A small image classifier, trained from scratch.
Model: 32-pixel images, arch coatnet, activation squared_relu, patch size [2, 2], depths [2, 4, 2], widths [48, 96, 192].
Training: muon at rate 0.036, 27400 steps, batches of 512, held-out accuracy 100%.
Data: trained on fractals drawn by 1,000 iterated function systems, in grey, 295000 training examples, 47.6 epochs.
Rows from block 5 of a small image classifier, named by matrix and row number. Rows with one number belong to one channel. Each number is 500 + 50 x the weight over its row's rms, rounded and kept within 0 to 999. All counts start at 0. Numbers have three digits each.
After each channel's rows are labels from the 100 images, of 14848, where the channel reaches its highest value: "top examples" is what is common among them; "colour at peak" is the nearest of a few named colours to the mean colour under the peak. Only what is clearly more common there than usual is listed. The data: fractals drawn by 1,000 iterated function systems, in grey. In brackets: how many of the 100.
# convs0: expand pointwise conv (model.blocks.5.convs.0.weight, 384x96x1x1), inputs 0-95
# convs1: depthwise 3x3 conv (model.blocks.5.convs.1.weight, 384x1x3x3, trained with AdamW), a 3x3 kernel
# convs2: project pointwise conv (model.blocks.5.convs.2.weight, 96x384x1x1, transposed), outputs 0-95

convs0.159:472538519499397507431495563470451485540474526511482389532441466533527457573408513413497446464563561448594435422504573420486463461438466444567496480443531455441499517534585536560454495447464490505495425474517526501497586476555441556512542512501487561451563470543530554504469405419488574398
convs1.159:578442444464489570537464531
convs2.159:453526408490511529484499547550500555505440439487405484496490399591507555483540444458526651513440487453460524365397523448517399480477523510556509518442540470489567529508508542564446549551507482479438485545485504555391523487515488469456514431574596559590487435551488481497491540504557503501
top examples: sparse (57)
colour at peak: grey (53)

convs0.200:491399552574585516431507513611480503518486517571476550432478542471446606525483509500408511549541512497579485500467428429461370529562438541462562510541489499489467484465456431471388458554455449534489505486553577483571437512454510528493421442485549565483492486373503508592504510502461506517
convs1.200:602467543463484453526539556
convs2.200:539513505569532549444476379445452408551505544586502598494515467483438513469511460569429516503497402566536431509411501483501577519397428535504519562564501433439512441469457532441428487559510461451416496495534526444508532560464527413479498430501534573466486492441493539533495549490394520577
top examples: dense (29)
colour at peak: grey (49)

convs0.350:520531495505457487475479521479553474535561497600488567442458539421475516495452422528497515551610488521427507536454468566442560490506490484492438405480478511457477448502468472471509519515526465462522608437515463678547485590481540441491508566433528462491438426460470492637582445467514501590
convs1.350:567547515535452559561500569
convs2.350:581483439442494487626458552518564590486459457394481484384434442545567517450535498460523475523532554541467429539572561378451459522545566538499503479534428439534531518475578453525507483434474524509506475545448463494421479446532456552499448457450462582526501442511536536514550430517601482454
top examples: dense (69)
colour at peak: grey (56)

convs0.209:497513577558529436535584553509457471457488556549473453571543441466535400517401542444496451470528555507541542504507534391533510482522566549509580506542448576506536536499483409573558489578510444484461450424415543485539511464480563424625584493494501560414492542462568582510514467472500539486
convs1.209:534516533558493497453406575
convs2.209:442492564547531402471454414472512562529542533484442536572556409504447536446432514482493520491479545467409517469445573427424430522522555521517567555431496482494524465479501500514434509502525507472549559477437512559525486395503461590413650452399448534534469574513555547510560455474488527465
top examples: sparse (58)
colour at peak: grey (58)

convs0.60:418468559556399515471526545511463553446523566471421450562459535474483455501545493467495401511429568488477533442442384404448518410509450509428576544534488549469550486477526536553508529437432482490511502540478534514526502474521552468414517608552426449552496525564508415479534478457373551481
convs1.60:591486490443542553578504509
convs2.60:490496495414520551511466507428550518488441568522531446465477531548495467551466492379539533425410568487445493543549463499547567539551485452551589485456360514530482410465504485477434555477477552467476583550543499578488439537478536548498491456476611449423438536592501457439492515532572428451
top examples: sparse (64); two maps (61)
colour at peak: grey (57)

convs0.98:518403534541430486518442511490482474461551501442455506578508513572495487456528493429454541479510592465497497449472507388574478451442498487512600500472511646500501489459536498540514462573527497443548474546448479468392576572567401455463433496594469482492532554557461542507478467440394577470
convs1.98:486549551564482598553512519
convs2.98:383554476481403499506513416500471514487445463490454486544454460391508555514575505528514461542526472546542480581451496514546529531493482575473514537377563483509465467457519516478423499417539512662566475388486464554569447534514487468440543509543518546542486517613511446428430452469529512486
top examples: sparse (100); two maps (95)
colour at peak: grey (73)

convs0.382:477479597459433574489536505489415516530489468456516441567515523572461423576463433440570455502559560574485537542536506513492508534543461476523561418452539447480514395500476551563484513505478588431546459582576496489541506422542522419545571484453518462525340503543524512513529522533458478603
convs1.382:461450453489461445404502453
convs2.382:437430458477469505607416550442541506529496476500461570553516508516488481444492495468496472454579579433481451582449425522587492448533553520437483487403472384617479521433549507595379524540546563494497482514462492604537527469462476425483471574523501518558497514543540526424491457441462511492
top examples: dense (33)
colour at peak: grey (84)

convs0.64:489387473555479483482543557501476582542519463516463468566458604514562447546498589489445514578471553465561491479469431503513423491513576417432481510529481448631495546424521517543494492476510448499504460498527442461479580515526409414562431481557480477525531528599519547468587522390525528427
convs1.64:585509547543515585519550529
convs2.64:455418470454585528473498530501521572380549549435498460524522515507460540537434488496442494503566487545569520477432449486538494498610469518512556457494381416590534335499529532526497567467497440445502521468496470537565504578533521468476416559452524437492514546596488536462452427505488561529
top examples: two maps (96); sparse (71)
colour at peak: grey (65)

convs0.223:509451490498495491560499445516422546518559486436499627513494565501435484503445531459467511498538495506529475508459514480449521538377515490658498487440451528584409499504550537478464487589578491555548401444498530561441508523486462568521495599483530467527502410491505521556385415583488553459
convs1.223:521525516471407513573434542
convs2.223:428500550551464406523483545507437494425422424519399506470431411557464482500503541450495515570488469481491543514457453487419607487386574506603482526544485523491466561453491591515525547557541538567578488450488565489500515484514467504581556596537581540475467439493433497514434484525411488540
top examples: sparse (54)
colour at peak: grey (48)

convs0.151:475508540525434527528448580515430489629480489502406586469485404441418459495580455426488466500476493397433434511417525425512514433440479563443602560543470551561434515475456455515491478518521446509493432499418483527514548507509517574386454545517468567476447501489530512518406481518493535517
convs1.151:467471428421488482453437451
convs2.151:511487463547523516508520518513494566544514549527523556555528561474465474524500478540428521552532509589433549363464564462407488547476497491484579551516499491431475470520434464413578551511422441447516432508485533471615519496423458534560493509486529413498622472525526495479497559517615640485
top examples: dense (38)
colour at peak: grey (69)